A small image classifier, trained from scratch.
Data: trained on rendered roads seen from a driver's seat, with toy cars, trees and houses, 72500 training examples, 10.9 epochs.
Rows from block 9, named by matrix and row number. Rows with one number belong to one channel. Each number is 128 + 32 x the weight over its row's rms, rounded and kept within 0 to 255. All counts start at 0. After the name is the row's rms in percent of the matrix's.
# convs0: first 3x3 conv, stride 2 (model.blocks.9.convs.0.weight, 384x192x3x3), inputs 110-120, a 3x3 kernel for each
# convs1: second 3x3 conv (model.blocks.9.convs.1.weight, 384x384x3x3, transposed), outputs 110-120, a 3x3 kernel for each
convs0.270 101 [140  56 112 103 148 158 127 185  96 107 102 153  81 105 101 134 187 171 125  73 178 104  71  85 107 105 126 181 151 154 146  96 123 147 121 136 150 105 137 119 155 173 130  67  51 101  40  78  49  52 128 175 169  94 112 129 108 164 164  80 129  97 130 105 116 103 155 100 125 154 144  86 171  65 138 138 113 169 121 111 102 104 111 130  83 175  71  98 100 174 150 157 142 158 129 114 147 146  74]
convs1.270 101 [116  76 127 116  75 140 167 139 135 119 183 141 151 135 139 108 133 148 108 158  99 179 131 156  13 101 156 126  92 121 111 123 145 121 153 160 127 129 143  90 105 154  71 100 201  83  81 129 159 121 136 107 130 134 155 165 130 138 115 118  45 138  96 122 141 161  82 126 140 154 131 107 116 126 144 132 154 137 184 134 120 255 160 104 226 100 144 152 167 137 139 126  94  85 207  84 120 101 161]
convs0.271 102 [ 87 188 127 181  99 104 124 156 102 163  81 102 117 135 220 148 133  57  96  63 127  86 151 111 167 117 139 140 137  78 134 113 135  88 123 121 157 105 101 151 101 103  89 111 140 124 139 126 126 110  87 157 165 233  96 133 124  91  87 152 107 106  83 129 116  39  68 151 127 134 129 161 140 144 132 162  99 133 102 141 126 171  72 153 113 118  90 115  73 111 156  99 155  86 112 186  88 122  88]
convs1.271 100 [ 80 116 169 132 111 158 115 158 154 142 125 128 149 133 178 151 163 121  97  88  76 159  88 142 151 128 162  80 126 179 142 102 198 133 179 130 103 120  98 106 118 117 149  99 155 142 140  68 130 108 123 137 101 101 141 134 155 153  80 149 133 130 108 150  97 143 145 163 132 103  78 164 142 136 158 106 175 226 136 124 162 128 117 108 118  71 159  96 198 152 130 171 128 187 122 100 125 119  85]
convs0.272 104 [133  98 130 231 132 138 119 165 190 134 176 185 148 115 129 112 103  86 139 134 114 100 121 108  99  83 105 177 112 161 151 140 131 114 134 118 157 206 127 106 115 141 155 101  82 126 133  80  99 140 170 142 142 139 108 133 140 122 116 139 127 124  98 128 116 114 143 146 166 124 127 164 138 140 132 176 150 147 133 151 145 145 152 108 148 165 109 161 134 167 207 193 185 199 162  81 155 174 118]
convs1.272 099 [111 128 125 101 164  45 114 105 155 137 109 134 139 104 185  54 156 174 161 139 106 115 126 104 100 128 116  59 111 138 116 122 123 131 125  77 123 112 137 122 110 111 114 144 134 104  90 138 116 119 112 130 162  93 199 159 101 138 122 159 117  90 125 124 138 121  99 171 113 173 104  80 191 107 174 105  95 122 162 113  97 104 110 156 114 101 147 134 122 170 147 126  97 128 138 111 125 172 110]
convs0.273 095 [101 108 151 121  78 195 129 111 149 156  93 166  80 156 115 138 133 107 144 180 155 102 126 136 157  93 170  79 231 125 131  66 167  79 115 152 174 133 104 159 125 183  57  88 100  94  96  85  99 119 129  75  61 139 182 128 110 155 166 104 164 140 119 136 164 138  73 126 151 154 181 175 147 117 210 124 131 125 137  58 101 107 119 119  94 203 115 152 148  58 115 137 115 124 103  91 136 133  90]
convs1.273 100 [112 117 136 116 127 138 157 152 154 108 132 155 140 148 134 106 155 130 114 112  87  92 134 130  47 162 135 128 192 172  98  95 110 106 198 154  91 144 160  96  87 141 138 147 198 114  68  95 148 139  92 105 100 153  93 201 138 127 146  96 123 137 106 157 114 133 138 121 158 108 100 106  74 174 157 180 143 162 121 190 160 121 199  81  57  81 153 153 180 106 212 153 168 146 124 155  86  96 188]
convs0.274 100 [162  41 106 139 109 143  79 117  94 100  71 128 140 127  88 135 131 128  72 107 130 134 103 114  83  85  83 105 139 161 159 136 166 148 122 103 180 178 168  75 181 138  41 106 115 140 102 150 140  98 107 126 114  36 119 118 124 115 112  89 108  95 108 102  82 130 100 134 136 110 147 124  90 111 120 112 151 118 117  70  82 116 115 177 139  96 147  82 145  63 150 183 121 106 139 194 161 160 190]
convs1.274 095 [138  99  70 161  83 109 140 190 130 120 123 110 177 136  46 158 110 184 125 137 151 105 124 160 131  97 108 147 142  96 106 124 171 136 133  95 120 141 100 123  73 100 146 137  88 177 114 132 183 152 176 100  32 122 131 111 149 102 142 121 119 177 123 133 107 195 137 144 121  53  63  62 145 168  79 124 139  89 189 128  75 102 172  77 101 190 120 146 120 130  99 121 136 143 126 113 100  94 172]
convs0.275 103 [108 103 108  90 138 108 113 107 121 161 124 200 149 128 134  84 167 157 185 135 133 136 118 146 140 142 255  70 130  99 100 149 107  25  99 165 157 131 120 191 101 153 160 111 122 132 147 144 104 125  84  64  90 136 136 190 157 142 142 132 109 133 140 135 107  76 127 124 131 137 168 114  68  86 165 142 144  76 120 119 115 152 134 176 151  96 137 114 137 110 150 179 154 159 155 138 109 147 105]
convs1.275 104 [100 152 124 134 161 119 112 133 129  99 128 158 168  57 137 134  75 187  77 174 129  74  78 125 149 128 114  89 152 174 108 171  94 140 139  89  94 100 112 139 173  94 121 123 135 102 101 135 115 144 149 101 165 109 174  67 113 122 170 107  79 131 180 105 148  49 155 167  98 154 123  91 191  96  80 105 136 100 140 116 152 142 142 118  94 121  88 114  83  71 158 116 132 113 126 162 146 141 131]
convs0.276 106 [154 113  79 120  89 104 132 191 132 106 127 117 146 138 165 120 152 116 108 123 139  47 123 171 127  96 134 116  66 169 148 115 200 159 144 208  99 116 110 110 106 125 121 142  93 118 129 110 113 148 108 143 169 166 150  86  95  87 125 123 114 146 108  59 103 159 117 155 146 117  96 127  93 115 105 140 127 138 128 148 124 143 125 112  68 139  84  78 127 146 159 131 198 168 158  54 192 184 170]
convs1.276 109 [ 90 138 125 108 137 127 135 112 121 101  49 202 110 189 155  89 162 109 127 129  91 114 154 134 150 122 141 126 125 127 202 153  84 137 132 116 145 124 121 105 141 136  76 144 177 120 116 105 126  96  91 117 117 127 157 162 106 106  84 139 119 113 106 140 183 106 117  91  87 145 132 128 116 135 119 121 104 144 118 129 135 112 120 147 107 120 127 113 121 143 177 166 103 151 189 102 107 138 132]
convs0.277 102 [178 108 106 130 120 120  92 115 140 122 157  63 122 130 146 136  66 213  63  82  88 111 147 134 131 190 109  80  50  88  85  97 130  97  99 136 118 144 145  98  88 109 131  94 130 113  89 147 139 117 137 168 191 129 158 114 120  97 160 149  84 142 160 154 137 216 172  85  88 131  96 124 171 172 146 171 195 138 106 107 116  95 131 153 131 124 134 159 121 116 123 142  90  93 121 138  64 170 134]
convs1.277 102 [146 149 143  91 130  94 141 129  83  84 101 142 147 172 143 174 126 109 118 101 144  18 142 148 255  34  91  86 124 122 146 140  88 106 134 118 160 125  96 112  82 120  76 105 119 136 126 129 147 118  98 114 154 170 169 102 125 100 119 146 247 128  89 156 108 125 120 126 135  48 144 170 117  89  89 178 106 128 123 147 136 104  78 145 102 187 128 136 108 133 174 129 164 164 150 136 129 174 165]
convs0.278 099 [114 110 145  80 136 179 145 157 117 103  91 130 134 152  97 145 138 131 150 147 149 151 149 163 145 136 138  95 171 121  83  72 120  97 109  78 175 119 159 172  92 110 134 107 112  85  62 137 147 163 158  98 127 125 146 143  81 164 134 116 184 143 150 186 182 110  74 127 173  84 186 166 110 117 162 111 131 150 119  60 109 145 102 100 112 177 124 160 130 108 104 139 155  94  93  77 123 105  82]
convs1.278 098 [138 144 139 153 141 136 138 138 135  97 145  89 148 149 187 144 147 125 150 148 115  97  78  99  55 145 142 153 187 149  99 104 155  86 207 203 122 149 130  64  99 138 138  81 170  85  82  98 146 118  82 129 108  93  56 211 194  96 128 131 116 145 131 141 144 123 128  93 135 128 129  81  73 172 132 142 134 153 138 232 169 116 133  73 103 137 132  82 152 102 178 126 168 184 128 157  75  95 155]
convs0.279 095 [108  99 111  76 149  84 137 132 181 120  86  69 100  91 105 111  94 171 174 132 163  56 146 150  47  39 114  89 105  73 135 115 109 141  98 100 184 141 146 144 150 129 114 141 157 139 128 103 105 111  95  78 120 101 104 108 142  77  59 113  96 129 117 144 121 107 114 149 130 143 135 150 153 153  62 105 105 121  63  95 120 137 166 164 111 157 155 146 151  94 101 124 110 122 120 157 201 155 175]
convs1.279 097 [114  84  95  95 150 149 140 112 147 153 141  74 104 147 131 135 151 128 126 137 139 136  86 151 122 103 129 104 118 109 111 105 128 130 149 119 154 152  63 100  72 137 112 119 128 182 172 123 149  96 140 124  72 119  50 121  79 111 134 104 152 109 148  93 147 164 147 104  36 133 129  30 104 172  46 178 102  71 142 112  94 130 122 155 119 165 113  94  90 109 136 114  90 134 130 136  89 103 163]
convs0.280 102 [163  40  82 137 147 139  50 153 159 102 110 180 109 135 118 168 129 140  38  74  75 120 113 116 106 104  98 182 126 179 204 146 129 149 160 127 128 158 126  89 154 169  65 116 103 138 103 101 137  93  53 176 158  53 101 145 157 100 103  85 139 107  75 137 111 110 110 156 155 115 141 142 160  82 155 148 132 150 142  80 111 117 144 128 112  94 125 117 103  52 159 155 112 117 183 178 173 146 155]
convs1.280 102 [ 98  87  88 141 132 117 136 110 155 142 142 114 124 139  80 126 102 108 103 151 121 120 108 182  99 120 127  86 127 107 111 139 139 139 133 116 128 109 132  97  88 106 116 110 111 138  98 144 164  79 182 134 104 130 133 119 106  93 150 151 120 161 103 110 142 174 105 139 148  68  70  94 150 208  89 121 136  81 179 122 141 191 164 120 138 196  76 180 142 132 100 149  75 145  94  82 114  75 171]
convs0.281 102 [185  71  99 123 115 104 102 117 148 113 171 103 111 128 169 154 106 170  92 102  79 103 190 125 147 194  87 101  96  64  74 130 139 133  89 107 129 129 150 117  74 103 109 104 125 110  98 105 119  77 135 168 155 150 166 142 115 146 110  90 145 125 131 111 179 170 188 133  85 129  71 123 149 133 162 124 185 141  95  91 115 118 112 113 134 133 126 129 139 129 126 111 113 116  87 112  57 118 105]
convs1.281 099 [117 101 151 100 113 123 126 138 119 106 132 127 135 151 152 185 144 115  99 143 127  83 120 115 250  56 117  76 153 162 126 113 107  75 102 162 176 114 155 104  58 123 104 137 116 135 117 114 137 108  67 110 122 143 102 104 202 130 122 112 209  94  77 163 100 110 134 112 147  54 139 121 129 100 102 142  97 154 131 154 148  97  97 104 120 167 162 149 108  59 176 135 165 160  96 132  86 172 119]
convs0.282 097 [128  63 113 103  72 154 125 131 162 144  98 118  97 163 115 157 163 136 151 148 122 111 137 170 139  95 177 139 173 135 136  76 170 103 150 168 115 109 103 137  94 138  75  94  96  79 101 110 158 128 128 147  89 153 165 120  94 147 187 105 140 159 189 110 172 188 128 103 168 186 169 212 179 123 171 149 120 129 115 117 136 126 106 113  77 167 109 122 134  86 131 135 108 113 142  82 177 114 107]
convs1.282 101 [ 99  95 138 126 138 136 153 143 137 106 116 157 138 140 164 103 179 128 115 107  86 104 117 143  57 157  83 176  97 129  94 115 158 140 178 130 100 136 146  84 102 144 164 160 202  86  78  98 163 120  93 131  73 179 115 207 150 108 148  88 131 111  91 167 147 137 120 118 181 131  79 140 143 135 161 155 134 174 152 139 154 166 173  87  93  83 147 117 176 144 202 208 176 164 148 143  62  88 179]
convs0.283 099 [121 124 117 187 108 145  96 167 173 104  96 136 115  97 133 173  85  68 121  90 161  37 128 122  90  87  79 123 112 144 180 123 128 145 102 130 212 184 148 113 135 146  93 138 126 183 226 137 101 123 134 109 153 173 108 163 119  80 103 188 112 143 101  98  93 105 117 139 135 115 116 160 133 173 143 117 144 177 154 103  98 149 147 154 127 134 135 134 161 111 143 101 157 162 139 146 155 176 158]
convs1.283 096 [ 95 108  96 133 119  90 107 138 155 161 138 100 125 147 113 100 223 135 146 122 139  88 156 121 161 111 144  85 116 110 115 114 124 102  98  90 149 109 137 124  84 101 114 105 109 112 138 143 148 151 143  70  84  44 172 114 120 113 119  92 147 115 146 134 140 123 125 131 108 144 106   8  77 142 139  96 136 120 101 169  74 121 105 174 100 153 119 141 151 131 145  77 102 115 117 157 123 112  80]
convs0.284 101 [140 147  71 212 137 116 173 163 128 143  91 127 105 134 197 125 165 125  98  93  98 118  59  69  62  91  95 109 105 211 106  94 121 120 122  80 144 118 109 140  97  79 146 123 115 104 121 128 141 122  70 194 186 202  45 117 109  87 116 118 126 107  88 120 142  79 122 115 137 127 141 146 165  89 142  78  98 193 126 146 174 136 165  85 101 111  83 140 128 126 126 130 129 135 160  83 118 121 133]
convs1.284 101 [ 55 129 133 149 106 133 136 148 127 102 204 135 166 143 138 144  99  85  98  99 122 228  58 150 145  71 161 185  77 178  73 131 108 177 158  96  59 142 131  81  94  88 155 140 186 122 119 123 106  96 178 132 157  88 160 123  87 143 111 150 137 114 118 129 109 128 112 147 170 151 147 150 143 113 125 104 161 132 104 147 193 136 117 145 184 130 108 135 105 182 149 119 164 193  90 132 122 169  76]
convs0.285 106 [106  52 113 111 117  93 181 124 141 126  95  91 139 120 149  66 139 142 132 145  94 125  90 124 115 120 153 172 123  79 163 137 119 122 151 143  91  85 178 155  82 150 145  97  81  38  67  43  92 106 111 170 109 107 157 143 103 146 147  79 117 122 162  86 127 102 162  84  93 168 132 101 134 106  82 170 123 117 138  97 155 141 111 167 121 159  73 140 164  64 212 119  83 114 160 121 150 132 111]
convs1.285 103 [137 133 115 138 153 130 166 136 111 112 144 133 148  90 121  72 133 217 160 122 127 167 158  87  21 129 159 151  98 139 132 108 124 120 117 167 116 126 140 105 145 128 121 106 131  89  80 101 134 134  88 113  81 118 148 183 178 119 127 117 156 115  69 124 121 136  70 158 131 142  94 153 182  94 102 112 106  86 148 157 161 156  95 156  92 133 134 162 130 119 132 191 136 168 116 126  28 149 110]
convs0.286 101 [204 139 109 133 101  82 120 124 135 144 118  93 144 124 190  90  76 193  35  66 118  72 109 101  73 120  96 136 103 145 113 112 122 107 155 169 117 134  77  80  70 127 112 115 111 132 139 148 179 137  93 139 164 161 122 101  87 102 134 110 144 135  85  86 143 136  86 117 125 112  65 153 106 145 137 125 188 124 112 123 143 139 110 110 144 126 106 132 143 160 127 156 119 116 130 109 138 154 206]
convs1.286 108 [103 146 141  96 122  91 106 117 143  99 134 116 175 159 171 142 139  93  85 129 135 102 152 104 255  99 111 203 157  68 169 100 100 111 142 120  94 120 125  73 115 150 124 125 137 172 162 111 131  87 133 125 114 131 162 120 111 104 136  90 201 102 139 188 112 123  97  68 140  60 163 150 157 119  72 156  97 111 116 120 168 114  97  98 115 191 155 120  90  85 182 165 120 173 105 164 164 170 173]
convs0.287 098 [168 110 116 141 150 138  68 158 119 135 116  53 156 139 105 184 176 141 161 123  67 173 147 134 118 195 108  85 104 106  70 101  84 140 108  56 151 137 141 139 107 103 136 128 147 135  66 116 154 115 127 103 166 186 101 101 133 119  92 133 127 139 119 181 156  93 108 100 109  84 110 132 123 128 177  90 142 149 111  99 100 131 102  95 119 123 140 100 117 161  97 117 136  92 129 112 107  73  89]
convs1.287 099 [175 139 151 185 128 135 109 119 154 109 142 101 135 113 171 170 157 121 108 110 118  50 140  74 202  72 140 142 169 178 109 121 178 106 137 193 188 120 146  88  79  92 133 120 149 142  82  92 127 138  81 111 150 106  70 119 195 132  74 146 158  97 146 153 108 119 123 120 135 120 173 116 112  76  85 138 111 166 119 208 137 102 101  97 115  93 134 107 158 114 149 126 192 150 103 166 163  92  97]
convs0.288 106 [ 87 105  98  94 134  88 138  81 116 121 157 172 173 105  96 109 144 130 184 151 137 163 121 173 143 154 221 105 140 122  76 141 139  71 108 133 136 149 159 205 116 133 158 121 169 112 129 151  76 135  86  79 102 115 115 148 150 104 134 140 112 144 132 111 113 105 138 146 117 133 160 118  98  78 126 172 111  84 140 120 107 145 168 168 176 101 118 111 114 127 133 167 199 145 172 176 103 140  65]
convs1.288 104 [114 183 122 157 152 100  96 114 132 119 117 171 139  72 146 149 100 165 151 118 148  67  84 121 138 118 133  68 169 146 137 149  82 153 119  95  91 103 113 149 130 117 132 141 116 104 100 133 142  91 167 114 166 119 180  50 119 140 126 117 110 135 170 106 142  60 188 105  96 154 143  85 173  91 101 116 116  87 139 122 154 141  95 146 116 138  96 116  63  85 149  91 163 123 125 176 119 163 132]
convs0.289 103 [ 94 192 103 124  67 111  91 111 131 113 103  68 148 139 164 153 126  98 114 102 108  86 140 141 137  88 154 120 129  88 149 107 182 105 145 169 128  73  62 142 111  99 106  99 132 132 127 140  98  95  75 117 135 227  86 121  95 120 125 109 120 124  97 118  98  82  67 162 118 118 165 142 142  93  98 196 105  79 114 173 132 143  88 111 111 124  90 106 147 113 120 132 167  91 142 140 140 137 101]
convs1.289 105 [ 91 142 164 107 130 137 142 129 146  84 125 163 163 138 171 136 130 107 122  65 118 159  98 154  67 193 131 145  85 125 132 105 126 119 153 151 101 133  82 113 125 143 145 127 168 141 139  51 125  87 122 121 135 142 104 162 126 168 102 155 105 118 101 143 149 116 119 136 135 123  84 172 139 126 146 101 165 179 105 137 160 122 132  83 127  63 179  67 203 113 191 189 139 122 141 110 110 130 113]
convs0.290 094 [ 86 112 127 101 171  77 157 114 162 103 121 134  82 114 136 131 121 146 175 167 184  59 154 166  69  46 151  59 102 114 118 135 108 134  91 102 168 128 154 147 129 133 147 147 155  99 106 105  81 100  81  81 135  89 114 145 167  80  56 107 104 113 109 108 106 115 125 162 152 150 116 171 113 123  71 118 129 112  87 109 116 110 158 160 123 133 135 130 126 108 111 130 114 118 129 164 192 113 185]
convs1.290 097 [132  85  72  95 142 169 133 120 116 118 155  91 116 135 148 137 126 121 147 134 142 104 109 138 124  97 125 107  99 103 123 138 143 125 143 109 152 133  84  92  54 132 115 129 136 147 145 109 131 102 160 139  93 104  39  95 105 200 118 104 175 133 115 101 137 158 182 123  41 127 146  53 128 193  23 157 111  74 123 126 108 114 109 163 148 150 121  88  95 109 140 120 102 112 133 148  98 105 155]
convs0.291 097 [103  56  97 103 133  91 167 125 120 123 139 123 141 112 107 131 137 154 153 205 117 219 126  93 109  92 115 138 115 139 157 133 110 149 136 134  96 129 170 154 118 141 127  96  91  70  88  85  66  84 104 108 107  82 199 134 122 126 147  64 107 118 135  88 145 124 148  86 142 152 112 142 135 122 103 157 145 158 141  85 151  72 134 139  92 115 118 131 105 112 179 149 117 104 123  94 135 134 159]
convs1.291 098 [162 122 105 181 157 189 105 122 131 108 123 123 139 103 151  55 116 186 159 151 114 153 140  85  31  95 145 146  99 136 125 108 133 143 118 130 120 102 124 119 178 161 106 144  89  52  76  95 205  86 113 141  83 123 145 185 170 152 117 129 204 116  47 115 115 130 121 141 144 168  79 111 169  94  71 131 125  97 128 155 152 136 107 141 117 126 120 121  81 138 137 149 151 210 116  83  26 104 153]
convs0.292 103 [ 80 129 136 177 141 157 136 152  99 147  98 112 127 123 145 156 133  54 138  59 115 112 121 111 115 142 115 140 125  71 136 109  87 103  88 102 188 163 175  91 146  80 118 117  96 129 109 132 105 129 109 147 139 167 146 119 154 108  81 170 116 101  78 130  85  63  94 146  92 141 109 123 116 135 177 152 125 180 104 127 152 114 113 177 127 145  86 143  37 108 152 105 164  78 120 129 131  91 112]
convs1.292 103 [134 120 148 147 139 145 128 187 173 148 137 123 205 119 138 127 141 134 138 112  74 128 129 137 110 119 165  70 133 199  41 171 185 118 122 134 128 126 112 109  73 135 144  87  83 136 140  95 166 129 111 119  73  93  99 101 178 166  62 158 118 120 147 152  96 145 158 150 117  87 124  92 147  91 153 134 172 218 142 185 145 131 117 108 123 103 108 115 176 172 138 120 148 122  77  85 124 143  69]
convs0.293 102 [125  84 115  24 132 125 135  81 139 210 202 114 163 110 118 142  28 132 173 110 135 141 142 138 125  94 127 151 123 101  72 172 108 107  83  67 130 152 163 148 142 124 158 131 158  96 124 137  97 143 138 114  91  82 139 190 157 147 139 173 116 139 128  88 119 136 112 143  98 140 143 136  68  98  72 147 192 114 191 169 143 107 140 115 116  99 171  77 118 194 148 105 146  55 128 136 168 161 119]
convs1.293 099 [127 150 139 107 143 176 117 108 125 161  60  98  83  79 217 127 141 125 146 126 107  90  85 150 111 141 118  72 187 120 196 121 122 121 117 122 127 107  93 110 162 152 132 135  83 156 152  76 175 123 120 102 123 133 174 121  80 124 127  58 150 117 141 130 118 105 160 110 125 107 142 118 135 113  94 103 101  89 123 145 159 137 101  86 149 114 189  98  57  86 183 111 140 133 142 185 137 131 139]
convs0.294 097 [130 173  84 200 144  66 178 186  92 127 142  93 139 113 225 102 121 109  95  60 111 105 115 105 117 103  75 121 158 151 133 112 130 102 136 100 124  97 118 125  87  66 150  99 154  82 172 131 104  87  71 199 153 122  84 122 131 114 132 118 120 124 111 120 134 119 139 173 107 162 159 151 182 126 155 134 107 176 151 171 159 149 157 102 128 126 123 144  73 178 122 113 124 123 123 122  83 130 140]
convs1.294 099 [ 65 100 153 108 131  99 122 152 140 116 150 159 135 140 158 158 121 115  76  74  96 235  78 155 219  69 126 143 114 160 123  94 144 119 178 118  82  97 128  94 118 101 163 132 145 148 145  96 125  88 168 140 138 105 183 133 101 163 111 159 168 131  96 154 112 144  92 147 144 100 155 160 194  94 135 103 172 138 120 117 187 120  76 137 113 137 154 153 109 144 139 165 133 189  87 131 112 162 100]
convs0.295 102 [111 100 158 183 170  74 131 132 106  72 163 192  73 115 135 180  95  64 221 168 205  58 145 154 113  69 103 100  87 153 156 109 123 153 118 112 170 176 139 136 114 127 136 164  88 183 173 121  82 147 108  95 141 102 117 146 144 113 104 140 110 148 135  83  90 128 161 155 170 129 123 164 150 145 126 117 134 160 143 117 108 169 158 153 152 154 110 152 103 111 147 108 154 173 140 116  94 140 153]
convs1.295 095 [ 76  94 104 142 141  81 110 115 156 138 111 151  62 133 138 109 202 121 156 168 107 130  94 120  91 134 115  82 115 101 148 127  97 105  96  89 185  99 197 125  98 145 129  81  89  55 145 143 120  81 175  91 160  78 150 117 107 176  98 138 152 126 125 103 141 130 137 114 170 147 142  39 116 144  79  90 125 155 152 133  71 111 112 209 156 108 120 108 102 138 140 146  96 126  93 134  71 147 118]
convs0.296 098 [150 138  47 156 160 191  79 121 143 133 138 186  77 125 147 193 162 120 110 137 148 104 127 103 119 153 122 140 142 109 159  82 123 131 140 158 138 102 149 148 123 135 103 132  95  84  25  33 118 108 133 172 165 140 110 142 153 121 153  62 145  53 111 131 143 100 132  58  83 150 174 146 160  54 169 102 156 148 131  81 104 126  94 106 115 170  99  63 158 108  87 123 127 135 122  58 117 111  78]
convs1.296 102 [109  96 142 127  77 134 188 185 129  99 159 187 146 167 121 133 131 114  68 144  92 157 143 140  96  75 145  88 172 103 110 151 130 129 142 159 116 112 176  76  83 144 107 106 238 102  91 112 134 135 137 133  95 169 105 164 133 145 149 125  73 123 103 153 126 147  79 126 158 121 147 108 123 128 162 132 143 109 167 162 151 167 194 102 193  75 161 186 188 134 158 161 134 114 107 157 131 136 125]
convs0.297 098 [126 163 109 132 115 173 100 135 125 139 156  99 117 149 112 139 118 126 126 161 124 124 155 130 108 150 109 104 161 112  78  82 114 147  92  88 174 146 156 178 134 113  86 122 114  91  46  95 146 148 162 104 153 138  98 118 131 127 125 100 143 117 157 159 187 131 141 106 112 101 137 145 146  82 156  67 147 142 127  71 100 126 124  91  94 158 101 121 128 141 107  96 109 125 166  83  71  81 126]
convs1.297 100 [114 115 171 122 113  91 122 135 152 107 101 123 140 179 173 183 159 104  65 103 129  92 167  82 164  94 143 114 182 106  38 109 152 121 178 141 152 116 146 109  57 104 140 118 192  87  91 116 133 118  76 150 134 151  38 167 172 125  88 113 150 107 157 173  85 145  72 134 135 153 110 146 112 106 101  91 152 178 136 200 115  89 113  98 144 102 159 134 110 117 128  82 208 122 103 185 152 139 145]
convs0.298 095 [101  82 107  93 150  95 131 154 186 158 101  75 114 124 105  96 101 152 185 145 171  88 158 145  66  78 116 120 108  71 135 143  87 120  94 104 186 162 175 134 129 124 132  97 142 103 120 110  94  98  56 104 137 101 103 148 139  81  81  85 105 123  91 101  87 128 128 153 136 159 142 149  98 138  50 154 102  91 106 127 125 104 160 186 109 129 136 155 154  81 130 133 126  99 113 144 216 176 167]
convs1.298 097 [137  86  60 109 182 157 120 118 117 148 122  97 111 113 145 130 156 117 155 100 139 132 102 154 104 102 130  78 124 114 120 133 123 133 149 123 151 152  82 112  89 112 102 140 114 161 147 129 148 109 137 123  78 135  58 130 109 150 101  96 164 103 143  92 139 173 197  79  56 147 134  53 148 150  16 147  90  87 122 135  97  98 131 156 160 143 145  76  99 107 135 123  89 117 135 161 108  99 165]
convs0.299 100 [ 95  64 111 104 137 118 177 122 115 121  90 161 113 110 119 102 134 101 170 159 158 145 161 161  80 125 154  85 108  95 117 115 117 105  77 137 174 119 174 137 104 145 149 133 107  98  91 124  95 110  98 139 171 126 131 166 150 100 120 142 115 112 122 139  83 131 114 142 172 151 117 138 103 103  59 154 152  82 123 123 154 111 144 196 188  84 110 131  66  52 133 129 157  95 150 135 133  75 171]
convs1.299 101 [162 103  55 103 163 154 133 128 115 114 140 136 191  79  83 118  97 198 130 136 144 102 118 116 100 120 102  89  78 150 109 166 132 146 113 109 151 140  98 150  62 109 134 149  98 115 135  99 124 134 171 140 101 121  64  94 147 174 107 129 169 175  86 112 146 153 154 141  81  70 175 110 200 134  17 139 123 104 126 124 139 109  68  96 112 188 126 112  99 101 153 113 148 139 101 173  91 119 138]
convs0.300 108 [136 103 123  78 140 126 147 120 182 124 138 142 145 142 154 114 132 121 185 126 168 116 168 130 187 107 216  96 136  99  71 128 111 113 112 120 180 133 151 145 103 222 144  65 120 131 105 132 124 118 133 104 107 166 125 165 143 155  86 129 171 144  84 117 140 121 103 122 152 121 176 140  89 125 151 178 149 151 194 141 145 144 164 154 139 128 137  99  99 150 203 190 149 181 126 147 119  66  89]
convs1.300 105 [108 131 117 112 132 146  99 112 157 124 122 120 146 122 197 141 126 122 166 174 145  85  78  44 101 147 165  99 106 120  73  94 125  96 101 129 117 133 161 212 143 113 117 103 117 121  79  91 140 114 176 129 156  63 101 194 149 138  65 100  79 130 182 138 116 122 131 127 166 187 140  81 126 167 120 107 161 162 116 146 161 135  69 133 138 114  73  90 123 107 157 123 190 137 125  95  91 132  63]
convs0.301 097 [ 97 129 163 154 181  81 105 121 121  79 169 218 104 143 133 113 123 110 179 174 173  52 144 207  78  48 192  50 107 138 132 102 111 150 102 119 162 135 156 198 108 139 186 152 118 114 133 126  85 106  87 130 173 132  86 155 181 110  76 135 133 133 150  91 116 116 137 142 142 134 136 187 114 136 106  97  99 118  92 142  85 180 172 117 131 145 147 118 149 115 153 142 145 134 112 108 120  98 149]
convs1.301 098 [120 116  91 106 159 117 120 129 125 108 143 165  95 153 123 136 164  88 177 115 135 107 127 126 128  90 120 130 100  96 114 146 115 102 127 110 140 125 141 118  72 151 148 101 139  86 144 157  41 123 180 125 156 115  97  75 100 163 107 124  95 155 140  97 136 144 143 135  63 159 119  74 118 157  56 145 132 108 140 121  97 132  81 196 111 175 130  60  77  88 112 157 111 121 102 148  86 148 140]
convs0.302 105 [116  93  88  54 111 127 141  81 175 196 161 161 123 144 163  91 125 135 176 183 130 144 139 156 207 109 202  99 139 100  82 142 128  92 120 146 188 157 140 177 156 255  97  83 159 172 135 124 141 128 119  92 123 180 117 151 148 143 117 153 137  94 115 102 101 143 109 111 159 164 179 163 113 118 166 148 151 105 189 190 166 142 187 162 137 120 126  78 121 179 202 195 147 196  98 150 151 160 101]
convs1.302 111 [ 98 174 150 112 102  94 105 128 134 122 130 155 112 124 155 137 111 139 154 167 103   0  77  93 101 181 159  81 136 134  99 139  99 128 102  85 111 165 127 209 174  93 128  77 163 122  70 137 144 123 125 118 192 128 159 151 100 137 150  80 100 112 166 129 141 120 113 120 119 176 104 104 158 130 162  92 114 123 101  90 132 127 124 107  92 100 127 124 138 149 193 126 122  92 133 135 124 142 145]
convs0.303 094 [ 93  86 119  76 135 104 144 115 150 143 123 108 125 129  97 105 107 128 190 156 170 119 162 143  72 105 136 135 123  39 100 128  87  93  88 109 196 146 160 138 124 156 146 127 141  94 124 121  81 116 101 130 149 119  90 149 151  90  91 104  93 120 100 106  97 126 110 159 141 165 139 133 109 124  50 148 112  42  70 132 114 106 132 200 163 102 161 160 130  89 102 121 151  76 123 148 199 164 159]
convs1.303 097 [177 113  50 104 180 159 126 103 131 156 119  80 142  91 162 131 113 148 136 107 149 125 119 126 128  70 145  59 147 137 119 157 113 153 142 117 146 144  44 134 106 138 114 139 111 175 151 127 115 131 143 133 117 128  68 116 110 137 109 108 153 113 150  89 122 145 174  90  68 141 168  60 165 141  34 151  82  74 120 125 128  89 113 130 153 165 133  87 100  77 149 125 111 128 140 190 104 103 163]
convs0.304 100 [135  64 147 148  72 166  63 155 118 124 110  99 114 153 155 115  71 152  76  89 129 109  87 105  91  86 111 110 153 179 179 121 166 126 146 163 153 143 136 104 147 129 116  52 151 108 120 146 173  87  77 134 179 162 109 125  96 114 130  88  90 147  94 100  79 136 101 114 146 105 141 116  70  93 132  89 151 140 140  74 122 143 145 109 153  73 167  94 158 158 164 189 128 100 160 181 178 209 185]
convs1.304 098 [108 145  89 161 105  73 123 187 172 130 148 109 180 144 103 121 145 151 164  96 147  75 157 140 143 105 136 188 124 116 110 111 105 146 116  71  54 167  63 155 125 110 139 143 117 128 129 142 102 157 155 147  42 117 173  95 116  82 137 139  82 114 142 114 133 140 131 110  97 128  46  79 109 139  86 136 166  64 130 129 109 107 116 132  67 199 132 129 147  94 133  94 156 125 128 142 148 101 137]